config.toml
arch = "preact_resnet"
model = "image classifier"
dataset = "rendered dice on a table"
train_examples = 145000
image_size = 32
crop_scale_min = 0.8
horizontal_flip = true
targets = ["dice"]
num_classes = 3
norm = "batchnorm"
activation = "relu"
depths = [5, 5, 5]
kernel_size = 3
stem = "single"
avg_pool_shortcut = false
widths = [64, 96, 144]
label_smoothing = 0.1
loss = "cross_entropy"
init = "xavier_uniform"
residual_init = "zero_last"
optimizer = "soap"
beta2 = 0.99
lr = 0.0015
beta1 = 0.95
shampoo_beta = 0.99
eps = 1e-08
precondition_frequency = 50
max_precond_dim = 1024
merge_dims = true
one_sided = true
adamw_lr_other_params = 0.00087
grad_clip = 1.0
l1_shrink = 0.03
steps = 13600
batch_size = 64
epochs = 6.0
lr_schedule = "wsd_sqrt"
decay_fraction = 0.2
final_lr_fraction = 0.01
warmup_steps = 680
weight_decay = 0.2
adamw_weight_decay_other_params = 0.01
Rows from block 12, named by matrix and row number. Rows with one number belong to one channel. Each number is 128 + 32 x the weight over the matrix's rms, rounded and kept within 0 to 255. All counts start at 0.
# convs0: first 3x3 conv (model.blocks.12.convs.0.weight, 144x144x3x3), inputs 140-143, a 3x3 kernel for each
# convs1: second 3x3 conv (model.blocks.12.convs.1.weight, 144x144x3x3, transposed), outputs 140-143, a 3x3 kernel for each
convs0.54 [116 128 211 135  95 159 127 127 128 141  96 126 126 126 190 128 128 123 129 131 128 130 127 128 102 147 127 131  69 128   0 135 128 152 171 128]
convs1.54 [128 129 128 124 128 128 126 129 128 128 128  90 128 127 129  71  98 133 128 128 155 128 128 111 112 126 128 122 114 149 128 122 128 128   0 123]
convs0.55 [130 116 128 129 128 128 128 128 128 130 128 128 128 117 128 128 128 128 128 128 119 128 133 128 128 128 128 128 128 128 128 128 128 128 128 128]
convs1.55 [128 128 128 128 128 128 128 128 128 128 128 128 128 128 128 128 128 128 128 128 128 128 128  36 128 128 133 128 128 128 128 128 128 128 128 128]
convs0.56 [128 125 126 128 136 128 128 128 104 128 126 135 129 129 128 128 128 128 128 128 128 135 122   6  95 140 201 128 132 128 115 143 128  51 153 128]
convs1.56 [127  95 128 118 124 128 128  92 129 128 128 128 128 130 133  72 160 128 167 128 128 179 104 106 110 129 126 128 114 163 135 159  99 144 130 133]
convs0.57 [128 128 107 127 128 129 141 125  45 128 129 115 255 122  80 129 121 129 150 128 125 128 123 106 109 128 134 128 136 130 117 127 127 155 129 127]
convs1.57 [134 109 123 128 128   8 129 128 128 128 121 141 128 128 127 128 158 128 127 237  20 129 128 128 137 128 113 255 121 128 119  79 122 127 129 128]
convs0.58 [128 143  96 132 128 142 129 106 106 175 135  61 142 128 130 140 105 138 106 183   7 128 116 134 117  94 128 160   0 128 128 129 128 129 128 129]
convs1.58 [128 127 126 130 128 120 129 127 108 128 131 131 120 128 125 130 116 127 127 255 118 128 137 104 137 130  76 131 129 179 128 125 141 126 131 236]
convs0.59 [213 128 158 136 128 107 127 129 129 128 170 128 253 128 127 125 126 128 128 128 128 128 141 128 128 128  21 132 128 128 255 128 128  97 128 128]
convs1.59 [123 111 128 128 107 128 117  38 123 130 128 128 114 116 255 128 120 128 143 131 122 121 128 128 134 128 128 145 122 134 140 214 129 126 135 128]
convs0.60 [126 128 128 127 128 128 134 128 128 126 128 128 128 128 128 139 128 128 128 128 128 128 128 128 128 145 126 129 128 128 128 128 128 128 117 128]
convs1.60 [128 128 128 128 128 128 128 128 128 128 128 128 128 128 163 128 168 128 128 145 128 128 128 128 148 128 128 128 128 128 128 128 131 128  87 128]
convs0.61 [128 128 135 117 108 127 128 137 125 236 255 144 119 133 126 128 127 118 126 136 119 133 128 128 130 109 104 110 128 128 198 117 128 105 129 127]
convs1.61 [124  89 129 126 105 128 124  98 104 128 128 128 123 128 172 126 117 128 194 128 123 128 139 124 131 118 128 127 139 142 128 212 163 134 128 127]
convs0.62 [127 128 129 128 187 140 130 135 124 129 126  99  69 162 128 143 195 126 147 184 125 128 128 130 131 128 128 143 126 128 131 129 137 128 138 127]
convs1.62 [103 127 129 126 128 128 129 128 125 123 128 127 128 102 141 133 128 128 135 127 128 127 122 128 127 128 128 142 121 133 110 148  99 121 143  80]
convs0.63 [127 102 129 128  88 157 116 128 128 128 128 128 128 127 131 118 137 128 128 142 120 125 128 128 123 128 128 128 136 131 128 129 128 128 149 129]
convs1.63 [122 129 140 141 129 128 127 126 135 109 142 128 117 133 132 128 125 127 128 128 122 128 128 135 125 128 128 134 128 155  61  63 121 130 126 135]
convs0.64 [128 128 128 129 128 128 128 128 150 127 120 128 129 119 125 129 128 135 147 128 127 129 128 128 128 128 120 128 125 140 126 126 128 128 118 128]
convs1.64 [128 121 126 124 121 128 128 122 121 128 128 128 130 128 110 128 128 128 121 153 128 128 128 128 128 128 128 118 128 145 141 137 128 120 112 128]
convs0.65 [130 127 127 121 134 135 117 174 105 157 128 128 129 116 175  69 149 115   0 128 159 157 139 123 165 128   0 131 145 129 122 117 118 128 128 133]
convs1.65 [ 93 127 129 127 128 127 130 128 118  71 154 128 132 129 126 128 128 128 132 128 128 124 108 149  80 147 126 136 110 117 113 137  37 125 128 137]
convs0.66 [126 115 132 126 129 127  68 128 126 121 128 127 128 125 127 100 122 128 139 134 129 116 123 122 131 155 168 154 123 129 125 126  82 127 151 128]
convs1.66 [130 128 120 127 128 129 128 127 130  40 138 128 128 128 128 129 129 129 126 126 110 129 142 190 170 138 112 102 128 126 123  89 125  48 128 173]
convs0.67 [128 145 128 128 129 128 128 128  94 134 127 113  84 130 137 130 114  96 128 123 121 126 128 135 114 134 127 171 118 128 108 115 128 147 127 123]
convs1.67 [128 128 131 133 127 121 131 127 125 127 128 128 128 128 119 128 129  33 168 130  52 127 158 141 134 128 101 104 119 124 138 118 129 125 136 129]
convs0.68 [123 128 127 129 126 131 128 133 127 107 138 127 128 156 128 130 128 128 129 110 255 117 127  73 128 121 126 128 226 121 137  87  78 128 128 139]
convs1.68 [135 159 119 129 128 138 128  49 129 128 128 128 128 128 128 128 128 128 123 179  40 152  71  50 133 110 127 145 101 125 129 132 114 122 133  97]
convs0.69 [123  96  75 139 133 169 138 128 117 125  85 103 120 159 131 156 123 128 128 131 182 135 126 160 107 132  59 139 216 126 109 126 128 136 112 128]
convs1.69 [128 128 128 127 128 128 128 128 128 126 130 128  20 128  57 128 133 137  92 120 124 199 128 135 113 133 137 128 107 128 243 171 128 128  86 148]
convs0.70 [124 109 116 128 127 128 130 128 127 124 114 128  90 108 133 126 128 128 128 216 139 129 118 255 126 180 237 163 128 129 134 134 125 121 137 130]
convs1.70 [128 136 117 130 128 129 132 128  61 125 133 128 137 123  52 124  92 127 121 167 108 145 146 137 119 137  51 128 134 127 132 101 170 119 129 138]
convs0.71 [131 125 129  88 103 116 129 111 131 130 128 130 113 125 120 128 128 125  48 126 149 126 141 255 126  74 134 127 187 136 117 116 148 101 110 179]
convs1.71 [128 129 124 126 134 128 122 128 129 128 128 128 128 239 136 171 130 104 128 115  68 129 127  88 255 100 125 130 155 128 119 191 151 129  71  79]
convs0.72 [127 114 163 127 112 127 147 128 158 132 133 128 125  90 140 138 125 128 126 148 130 153 130 134 142 114 116 158 127 139 128 138 128  83 129 135]
convs1.72 [127 137 123 128 132 128 125 140 128 129 107 115 120 129 133 131 109 140 130 123 123 135  79 143 117 153 128 128 123 130 124 128 156 154 122 141]
convs0.73 [128 128 128 135 128 128 130 128 128 128 128 128 128 128 129 128 128 128 126 128 151 128 128 128 128 125 128 128 128 128 124 128 128 128 128 128]
convs1.73 [128 128 128 128 128 130 128 128 128 128 128 128 134 128 119 128 128 128 128 129 132 135 128 128 128 128 128 127 128 128 135 130 128 127 128 128]
convs0.74 [128  92 127 127 128 128 128 128 138 129 128 119 127 128 128 125 137 128 128 127 130 119 127 128 128 128 128 128 128 128 104  77 131 128 132 127]
convs1.74 [130 136 128 128 132 130 130 134 132  39 128  92 128 128 132 130 148 128 128 120 118 123 127  95 129 135 136 133 127 122  22 108 128 145 102 142]
convs0.75 [128 128 128 129 131 128 127 128 122 129 128 128 133 129 128 132 130 128 127 128  74 123 116 129 124 150 129 128 128 125 128 128 128 121 133 126]
convs1.75 [135 123 132 132 131 132 128 139 128  88 218 128 128 116 128 125 128 128 128 123 215 136 132 138 128  53  51 131 119 139 130 128 128 126 129 128]
convs0.76 [107 142 128 227 128 130 120 147 118 128 132  47  98 131 128 132 125 135 138 125 129 128 119 128 130 128 128  71 251 129 111 121 145 205 251 156]
convs1.76 [ 79 128 128 127 128 132 128 128 128 127  94 132 125 128 128 128 128 128 134 106 120 127 127 124 128 128 141 155 130 253 113 123   0 136 127 123]
convs0.77 [128 128 134 128  81 105 126 115 175 132 123 134 123  90 123 116 128 144 138 132 131 134 127 226 128 129 128   0 132 128 128 151 171 112 130 128]
convs1.77 [127 125 128 130 136 126 127 128 128 128 106 120 128 129 126 128 124 140 130 131 128 128 126  65 128 119 128 131 129 126 131 137 131 121 124 150]
convs0.78 [136 130 128 130 100 134 142 125 152 151 128 135 117  96 117 130 128 128 112 142 128 127 124 128 158 134  36 115 187 127 123   0 128 113 128 125]
convs1.78 [128 131 123 128 132 125 128 128 127 128 127  58  88 138 133 112 114 139 230 119 133 156 128 128 100 138 128 140 119 128 105 255 148 140 114 178]
convs0.79 [128 137 123   0 128 127 128 128 128 142 134 126 119 134 128 128 128 128 115 128 128 128 128 148 127 137 109 128 132 128 128 119 127 128 125 128]
convs1.79 [128 128 128 127 128 129 128 128 128  98 134 129 149 128 128 117 147 115 124 123 126 130  82 126 125 112 129 173  84 103 131 128 128  99 145 131]
convs0.80 [128 128 126 112 125 128 118 129 210 128 100 125 122 129 105 123 117 129 160 127 126 136 138 128 135 128 128  71 254 132 127 170 241 120 128  72]
convs1.80 [109 124 128 128 127 129 128 128 128 128  44 128 128  19  10 126 157 129 140  63 128  95 113  94 123 123 128 128 179  95 255 124  52 123 132 128]
convs0.81 [128 120 118 126 130 125 123 134 169 125 122 119 128 124 131 131 133 127  99 132 142 128 135 124 128 116 129 128 127 128 129 122 129 128 125 128]
convs1.81 [128 127 128 155 129 122 131 130 142  90 126 139 128 128 128 128 128 128 176 153   0  54 126 130  23 130 130 130 117 138   0 134  79 128 157  85]
convs0.82 [ 89 140 128 138 145 128 109 128 144 128 128 110 141 138 120 128 127 223 137  70 131 127 130 128 129 127 128  26 231 136 130  50 128 165 128 128]
convs1.82 [113  91 128 127 121 128 128 128 128  56 142 125 128 111 123 128 133 128 128 128 123 128 126 133 128 120 128 134 137 119 141 119  63 162 153 112]
convs0.83 [110 128 129 135 128 140 129 124 165 107 124 128 133 126 128 131 123 128 129 126 121 128 132 128 128 128 126 110 196 141   8 128 129 112 121 128]
convs1.83 [107  71 128 127 128 128 128 132 128 127 125 128 127 114 129 133 131 128 128 132 127 127 128 122 128 124 128 201 127 125 247 130  98 232 131 127]
convs0.84 [204 128 129 128  59 120 128 128 210 255 127 160 132  94 117 173 128 144 118 127 137 200 135 107 125 128 130 127 121 152 128 131 120 128 116 143]
convs1.84 [110 128 114 128 128 127 128 128 125 128 103  58 127 132 129 112 127 154 168  98 135 138 119 130 109 136 129 128 102 122 121 128 161 127 110 130]
convs0.85 [128 128 126 128 135 122 103 128 105 110 127 140 129 125 127  48 130 123 127 128  83 105 128 121 152 125 127 125  87 110 128  97   0 128 114  79]
convs1.85 [128 129 138 128 140 136 123 131 128   0 130 126 131 127 128 128 138 128  50 128 202 128 123 183 127 126 128 189 112 156 112 118 147 131 128 128]
convs0.86 [105 123 128 128 120 127 139 155 130 128 128 129  85  83 105 134 129 128 147 128 131 128 105 136 130 101 128  93 128 131 118 121 129 128 128 128]
convs1.86 [128 128 118 138 128 128 128 129 128 102  95 118 129 128  90 128 126 138 128 128 128 129 128 102 126 127  94 111 144 128 128 113  64 175 111 112]
convs0.87 [128 126 128 128 128 137 127 121 128 121 128 128 136 128 129  93 126 138 125 126 125 124 149 138 124 128 128 128 128 121 128 128 109 128 146 115]
convs1.87 [128 138 129 147 147 129 127 130 134  59 130 131 129 128 128 135 126 128 129 113 138 116 128 138 128 129 178 128  32 134 128 128 103  70 120 128]
convs0.88 [128 127  13 136 255 127 128 132 125 123 128 128 141 144  92 128 128 128 130 128 131 133 122 140 125 126 123 230 128 128 124 170 121 128 128 129]
convs1.88 [131 128  68 130 128 128 128 132 123 120 126  87 128 128 104 126 128 128 115 130 125 154 142 104 159 101 119 131 128  98 138 137  87 122 192 152]
convs0.89 [128 128 128 128 121 127 128 165 104 121 123 128 128  58 127 128 128 119 100 122 128 128 115 142 128 128 128 130 119 133  30 107 134 128 183 141]
convs1.89 [139 143 129 128 136 128 129 150 128 127 120  95 128 128 128 136 206 128 128 129 128 128 127 123 116 126 119 173 108 126 128  33 132 128 123 128]
convs0.90 [125 113 134 134 128 128 128 128 128 118 128 128 126 128 133 126 128 127 128 224 128 129 127 128 131 128 128  71 124 132 128 106 128 128 134 111]
convs1.90 [141 131 128 134 135 128 128 130 128 127 142 103  62  85  43 132 127 154 122 129 131 128 115 109 133 144 120  99 121 137 125 129 123 130 169 123]
convs0.91 [128 149 128  99  98 255 130 127  41 128 139 159 128 118 128 128 120 127 145 112 131 101 159 127 129 106 128 143 128 129 132 142 128  94  99 128]
convs1.91 [128 128 134 128 128 128 128 128 137 128 128 128 128 126 128 131 121 120 127 132 127 139  97 128 132  88 123 177 102 128  70 129 114 123 128 138]
convs0.92 [128 128 127 130 118 157  77 128 136 108 132 110 125 125 163  64 129 122 132 192 128 133 255 129 140 128 128 129  87 123 128  49 128 121 128 124]
convs1.92 [ 47 129 128 129 129 130 129 128 128  18 122 143 127 128 128 130 128 128 128 128 126 128  65 131 128 128 128 129 124 140 124 126  36 128 127 130]
convs0.93 [120 126  95 128 120 128 125 104 128  99  11 121 128 127 106 109 127 127 149 116 125 129 124 132 128 127 136 145 103  54 114  92 110 160  33  99]
convs1.93 [134 144 127 144 129 131  65 144 127 128 128 127 129 140 128 151 123 128  56 128 149 106 134 119 145 129 244 123 128  85   0 128 128 123 128 134]
convs0.94 [135 110  99 120 129 121 151 129  93 129  98 128  97 167 128 129 126 126 128 121 130 129 128 118 128 199 129 129 128 128 128 129 128 125 135 128]
convs1.94 [146 128 108 129 128 128 129 128  68 126 128 121 118 125 104 129 119 139 106 244 123 128 122 115 163 131  80 132 150 129 126 135 130 249 117 128]
convs0.95 [121 175 112  60 128 214 153   0 128 113 141 128 114 136 126 128 128 119 130 128 128 128 128 133 123 128 126 134 128 118  85 255 128 138  64 128]
convs1.95 [128 156 128 123 146 144 128 119 130 126 128 131  89  64 128 128 123 132 127 128 125 121 128 116 125 125 128 128  95 131 126  94 148 138 133   0]
convs0.96 [128  65 128 128 128 128 128 128 128 128 128 128 128 128 128 128 128 128 128 128 128 128 128 128 128 128 128 128 128 128 128 128 128 128 128 128]
convs1.96 [128  46 128 128 128 128 128 128 128 128 128 128 128 128 128 128 128 128 128 128 128 128 128 128 128   0 128 128 128 128 128 128 128 128 128 128]
convs0.97 [165 155 136 107 128 167 128 127 129 139 127 133 150 149 105 118 136 128 134 128 128 125 126 135 131 128 144 130 126 128 130 128 115  73 128 136]
convs1.97 [128 128 140 123 128 128 114 128 126 128 109 219 128 117  58 128 124 148 128 128 128 127 128 128 118 120 128 122 176 135 132 124 117   7 155 136]
convs0.98 [130 142 128 251 149 128 133 155 128 128 128 124 166 128 127 222 122 128 128 128 128 124 128 128 128 128 130 144 125  81 128 130 128  67 128 128]
convs1.98 [128 115 127 123 114  99 128 128 124 113 116 170 128 122 144 128 140 137 130 128  92 151 110 131 132  92  81 131 133 148 110  91 135 125 136 128]
convs0.99 [136 127 141 128 128 150 124 110 110 137 113 135 184 139 130 127 128 127 126 255 115 128  75 197 127 128 157 227 128 128 166 127 128 128 129 113]
convs1.99 [128 128 126 128 128 126 130 125   0 128 128 128 128 125 154 107  71 127 156 202 117 109 131  82 139 126 123 121 128 128 136 128 151 120 138 128]
convs0.100 [124 128 118 128 128 140 124 128 158 112 126 128 128 115 128 130 163 189  68 132 149 110 128 125 131 127   0  96 255 125 122  59  79 105 110 154]
convs1.100 [128 128 128 116 128 129 126 125 128 127 132 118 191 102 119 135 125 128 166 112 128  92  71 136   0 128 128 130 128 128 131 255  54 255   0   0]
convs0.101 [119 120 128 131 128 115 128 153 129 128 126 128 114  80 128 136 135 116 127 166 126 120 128 171 128 128 123 139 128 128  84 135 128 128 116 128]
convs1.101 [129 130 123 134 160 121 128 134 128 124 128 128 128 128 128 128 124 128 127 128 128 128 128 128 128 128 125 128 119 128 123 144 106 125 128 123]
convs0.102 [128 129 117  76 129 128 133  82 196 131 117 128 128 129 120 120 129 129 140 108 140 128  83 128 123 126 128   0 247 128   0 173 135 128 131 138]
convs1.102 [127 128 128 130 132 128 128 131 128 127 111 128 128 128 128 128 165 123 124 127 127 126 131 118 128 126 128 128 126 125 255 128 124 115 128 128]
convs0.103 [128 132 128 130 131 133 128 124 131 114 128 190 130 127 125  55 132 142 150 127  27 128 127 128  93 128 179 128 128 128 131 221 128   0 213 126]
convs1.103 [120 129 128 114 128 128  11 110 128 128 125 139 128 150 127 128 129 117 131 120 114 128  98 116 123 118 128 162 184 138 130   0 131 149 129 121]
convs0.104 [130 131 132 113 113 136 135 162  68 128 129 119  64 127 227 128 128  87 127  73 136 127 255  37 113 115 131 128 128 127 128  88 137 148 129 128]
convs1.104 [128 127 127 131 128 128 127 128 126 128 121 128 112 141 128 129 133 129 128 139 110 147 118 123  89 128 152 107 128 122 128  91 133 133 152 127]
convs0.105 [128 128 128 130 128 128 123 128 118 128 129 117 128  87 128 124 128 128 129  87 132 128 118 117 125 128 139  11  32 126 129   6  94 133 147 127]
convs1.105 [146 164 128 128 133 130 127 133 128 128 128 115 128 128 112 129 128 129 127 122 255  80 128 123 123 123 128 149 131 108 132 110 127   0 126 128]
convs0.106 [114 128 144 134 130 128 126 122 128 128 124 146 128 128 130 128 128 128 129 128  56 123 133 128 122 128 130 127 141 129 114 128 132 128 127 111]
convs1.106 [128 128 128 146 129 137 127 133 129 128 123  22 125 160 141 128 131 128 126 127 141 128 126 125 126 128 142 132 121 128 129  75 135 111 136 128]
convs0.107 [128 128 128 128 128 128 128 128  76 128 128 128 128 112 197 128 128 128 128 128 128 128 128 128 128 128 128 128 128 128 128 128 128 128 128 128]
convs1.107 [128 128 128 128 128 128 128 128 128 128 128 128 128 128 128 128 128 128 128 128 128 128 128 128 128 128 128 128 128 128 128 128 128 128 128 128]
convs0.108 [128 128 128 128  74 128 128 128 128 128 104 132 127 128 128 128 128 128 191 128 129 128 128 128 190 128 128 128 128 128 246 128 128 128 121 128]
convs1.108 [128 128 128 128 128 128 113 128 128 148 128 128 128 128 128 128 149 128 128 128 128 128 128 128 128 128 128 117 117 159 128 128  47 128 157 128]
convs0.109 [161 132 136 119 105 113 222 255 120 143 127 127   0 120 134 128 129  67 128 129 129 161 183 120 137   0 128 128 127 128 216 128 129 123 128 128]
convs1.109 [128 127  79 128 128 128 128 114 128 128 128   0 128 128 128 128 130 124 255 127 117 229   0 113 126 129 141 125 132 104 122 135 128 129 255 128]
convs0.110 [128 129 128 131 128 127 120 128 128 138 128 124 127 120 128 127 128 132 128 128 134 138 153 131 135 124 129 128 128 128 128 141 128 122 115 133]
convs1.110 [128 127 132 130 142 122 130 128 109 122 129 129 128 128 118 120 128 128 127 152  76 123 157 255 131 246 100 128 120 114 135 137 130 122 128 135]
convs0.111 [ 87 128 127 130 135 116 127 164 124 122  94   0 129 128 122 143 123 126 131 128 128 187 128 128 128 129 128   0 127 207 128 123 128 215 125 128]
convs1.111 [117 117 128 128 104 128 128 128 128 117 125 183 123 127  47 128 128 129 129 128 127 130 119 128 116  62 128 141 129 124 109 129 125 211 133  79]
convs0.112 [ 36 128 128 128 128 128 128 128 156 128 128 128 112 128 128 128 167 128 128 128 128 128 128 128 128 128 128 103 128 128 141 128 128 128 128 128]
convs1.112 [128 128 128 128 128 128 128 128 128 128  99 128 131 128 130 128 128 128 128 128 128 128 128 128 128   0 128 128 128 124 103 128 153 172 128 128]
convs0.113 [132 128 129 128  35 124 135 127 129 130 128 144 128 128 110 116 133 121 139 124  38 130 127 155 118 127 131 119 119 127  96 144 149 111 128 132]
convs1.113 [128 127 128 153 136 124 128 128 131 128 111 129 160 128 128 124 128 108 128 122 127   0  60 128 128 127 128 102 120 128 170 141 128 130  91 153]
convs0.114 [123 128 103 128 113 118 123 127 130 126 183 128 118 128   0 130 127 128 133 128 124 132  99 128 141 105 130 128 132 228 146 128 255 115  99 104]
convs1.114 [130 130 128 125 136 128 122 129 128 128 128 123 128 173 160 144 115 128 135 128 128 107 127  99  82  76 146 128 157 126 131   9 193 128 122  70]
convs0.115 [207 128 128 127 128 128 128 127 127 127 128 177 127 129 128 128 125 125 168 128 128 127   0 127 128 169 127 153 128 128 126 143  79 122 128 128]
convs1.115 [128 128 128 127 124 128 128 102 126 128 134 128 128 117 103 125 117 128 133 134 126 189 129 126 136 125 106 139 150 128 129 128  90 143 135 128]
convs0.116 [129 128 131 178 104 133  85 128 128 148 136 133 143 130 128  98 147  76 127 128 128 128 111 199 112 124 132 126 177 145 151 118 122 129 128 127]
convs1.116 [129 128 128 128 128 124 128 126 116 150 128 128 118 128 102 128 128  27 147 127 129 117 138 128 130 135 119 128 126 126 126 121 153 131 128 125]
convs0.117 [128 132 128 126 186   0 154 122 126 129  99 128 130 140 129 203 129 128 125 134  40 156  62 118 107 127 128 131  90 122 131 129 137 106 129 128]
convs1.117 [129  71 126 128 126 106 128 128 119 122  71 128 128 122 115 128 128 132 133 128 116 140 128  25 128  37 129 191 129 128 128 147 111 126 120 124]
convs0.118 [130 128 104 124 132 150 122 130 242 125 130 128 138 114 120 120 171 128 124 128 133 128 128 111 147 120  92 255 123 128 141 129 128 122 128 128]
convs1.118 [128 128 128 118 122 129 127 125 128 142   0 128 128 137  10 131 118 145 123 151  52 119 106 137 134 132 128 123 128 129 128 146 129 138 112   0]
convs0.119 [128 128 128 128 128 128 128 128 128 128 128 128 128 128 128 128 128 128 128 128 128 128 129 128 128 128 128 128 128 128 128 128 128 128 128 128]
convs1.119 [128 128 128 128 128 128 128 128 128 128 128 128 128 128 128 128 128 128 128 128 128 128 128 128 128 128 128 128 128 128 128 128 128 128 128 128]
convs0.120 [128 109 128 124 117 128 140 161 137 128 130 129 148  45 128 158 130 128 115 128 130 143 129 170 127  85  78 128 151 128 128 168 128 117 170 142]
convs1.120 [128 129 124 128 133 126 128 129 128 131 117  90 128 128 129 128 127 127 164 128 130 160  75 160 111 135 128 130 158  69 160 111 135 127 113 128]
convs0.121 [ 79 129 128 128 128 129 120 124 105 129 127 128 128 128 128 128 129 121 104 114  96 131 128 129 131 125 154 120 128 128 132 128 130 128 128 128]
convs1.121 [126 131 128 128 129 119 130 128 124 128 128 128 128 128 125 136 110 125 120 210 137   0 130 117 135 179 128 128 119 128 131 128 151 126 128 128]
convs0.122 [127 128 128  76 128 131 129 167 128 128 128 224 128 103 104 128 125 129 128 128  10 131  87 125 128 120 124   0 255 134 126 137 160 104   0 118]
convs1.122 [128 128 129 128 126 128 128 127 129 127 122  65 182 129 128 123 147 103 136  89 135 132 123 128 128 128 120 146 128 132 214 136  29 255  76 204]
convs0.123 [132 101 128 178 193 121 110 128 133 128 128 149 140 112 139 127 142 127 120 128 139 128 128 125 125 146 121 132 123 122 128 144 127 121 128 136]
convs1.123 [146 125 131 130 128 127 129 127 127 128 130 124  95  42  75 125 127 135 104 154 129 128 128 108 136  75 112 128 128 115 238 133 127 139 206 132]
convs0.124 [135 128 128 128  69 128 125 163 128 128 128 128 128 120 117 126 128 178 121 150 125 148 128 128 147 128 128 128 139 125   0 128 141 122 255 255]
convs1.124 [124 128 130 128 129 128 128 129 128  82 130  60 156 150 135 128 128 128 128 125 128 120 118 127 112 148 145 134 116 130 129  78 121 128 128 128]
convs0.125 [128 128 128 128 128 128 128 115 153 107 128  40 128 128 128 128 128 128 128 128 128 128 128 102 128 128  66 128 128 128 112 128 128 128 122 128]
convs1.125 [128 128 128 128 128 128 128 128 128  94  60 128 128 128 128  65 128 128 128 128 128 128 128 128 128 128 128 128 128 128 175  43 128 128 128 128]
convs0.126 [120 132 128 133 128 132 129 128 131 121 134 116 124 128 119 129 128 133 128 128 129 129 146 127 118 128  81 128 128 123 128 185 109 124 128 127]
convs1.126 [128 128 135 132 129 130 128 128 129  65 136 128 139 123 128 131 127 128 123 120 128 128 135 139 119 154 130  78 134 128 128  80 115 127  85 126]
convs0.127 [128 128 128 107 128 128 128 146 128 128 128 128 128 128 128  89 107 128 125 128 128 128 141 128 128 128 128 156 128 128 141 198  94 128 128 128]
convs1.127 [128 128 193 128 128 128 128 128 128 128 128 128 128 128 128 128 128 128 128 128 128 128 128 128 128 128 128 177 128 128  16 128 128 128 163 128]
convs0.128 [106 130 249 189 120 115 128 126 131 127 142 144 146  91 151 134 127 127 126 129 128 128 109 227 129 120 112 119 134 128  17 125 189 101   0 114]
convs1.128 [129 135 127 136 133 128 127 136 128  85 121  16 125 128 130 132 101 128 143 110 152 124 132 109 119 129 127 128 121 128 104 170 147 129 106 255]
convs0.129 [126 127 140 129 121 125 128 140  53 118 136 143 127 121 126  95 128 120 128 128 130  49 116  97 107 152 128 128 130 129 128 127 128 127 124 123]
convs1.129 [128 128  50 129 128 128 128 129 128 128 116 133 126 127 124 128 128 125 110 185 128 124   0 118 129 104  62 126 130 128 121 141  96 136  98 132]
convs0.130 [134 111 181 127 162  99  73 129 161   0 126 179 127 158 112 123 129 107 128 136 128 128 143  34 136  78 255 128 122 128  95 128 160   0 244 121]
convs1.130 [111 127 128 107 128 131 127 123 128 128 118 162 125 128 125 128 128 128 135  57 150 128 122 116 128 114 131 142 197 128 141  78  64 129 125  16]
convs0.131 [136 127 128 126 128 118 128 119 128 128 128 129 129 128 128 107 115 128 178 145  82  74 255 128 225 127 128  73 128 135 128 142 128 128 129 142]
convs1.131 [137 128 129 128 143 128 128 157 126 128 126 128 128 128 128 133 127 124 128 198 131 116 110 229 127 131 160 128 121 127  53 134 128 106 130 135]
convs0.132 [128 128 128 128 128 128 128 128 128 128 128 128 128 128 128 128 128 128 128 128 128 128 128 128 128 128 128 128 128 128 128 128 128 128 128 128]
convs1.132 [128 128 128 128 128 128 128 128 128 128 128 128 128 111 128 128 206 128 155 128 128 128 128 151  93 128 128 133 128 128 155 128 128 128 111 128]
convs0.133 [128 105 128 128  68 128 125 128 122 128 124 128 106 116 128 128 128 127 128 128 128 129 117 133 133 111 128 128 128 128 112 128 128 128 128 128]
convs1.133 [128 128 128 128 128 128 128 128 128 165 131 128 160 152 123 128 127 191 125 128 115 145  94 163 146  90 127 101 121 134 128 132  97 129 130 129]
convs0.134 [126 128 128 125 128 131 128 128 127 128 119 128 123 138 133 156 117 128 139 119 127 136 128 128 128 128 128 106 117 129 122  48 133 130 128 148]
convs1.134 [ 96 126 128 132 128 129 137 130 128 128 120 150 127 128 111 128 130 128 133 128 127 127 128  44 126 128 124 139 130 117  98 109 127 138 133 115]
convs0.135 [128 119 124 128 157 101 130 128 141  83 128 132 130 133  99 121 129 134   0 255 255  68 138 112 128 126 122 109 145 122 123 142 112 102 147 154]
convs1.135 [128 147 127 128 128 137 140 114 128 128 128 128 124 129 128 129 133 128 135 128   0 184 129   0 255 187 136 245 128 127 116 141 127  90  69 127]
convs0.136 [118 107 175 119 129 128 130 110 128 128 112 172 128 128 135 102 128 128 128 126 147 127 129 176 128 128 128 123 128 126  97 149 128 128 129 177]
convs1.136 [128 129 120 127 129 129 122 231 127 128 128 128 131 128 129 138 127 128 134 129 128  38 141 128 136 101 123 128 132 126 139  60 133 138  39  67]
convs0.137 [117 233 128 128  85 127 133 130 122 128 128 128 102 115 128 135 118 103 128 125   0 161 255 134 128  86 147 128 113 120 128  80 128 129 128 117]
convs1.137 [128 128 132 128 123 126 128 121 129 128 129 128 128 116 142 128  54 102 138 145 128 255 128 127 108 110 128 128 124 128 130 128  59 144 124 128]
convs0.138 [130 127 129 130 132 124 127 126 128 128 128 136 128 124 128 128 128 128 132 120 110 125 126 119 136 113 128 130 136 128  49 134 134  83  88 123]
convs1.138 [127 139 123 128 144 128 120 122 129 126 167 125 130 135 128 124 138 132 128 131 128 145 128 128 128 125 125 128 128 134 119 127 127 128 129 135]
convs0.139 [128 128 129 130 129 124 129 126 130 128 130 128 136 128 128 128 128 128  77 133 230 137 125  56 213 116 127 127 255 143 131   0 255 129   0 144]
convs1.139 [137 132 128  57 128 121 128 127 144 129 128 128 128 128 128 128 128 128 126 127  68 132 128 101 154 129  82   0 174 120 130 128 128 197  38  98]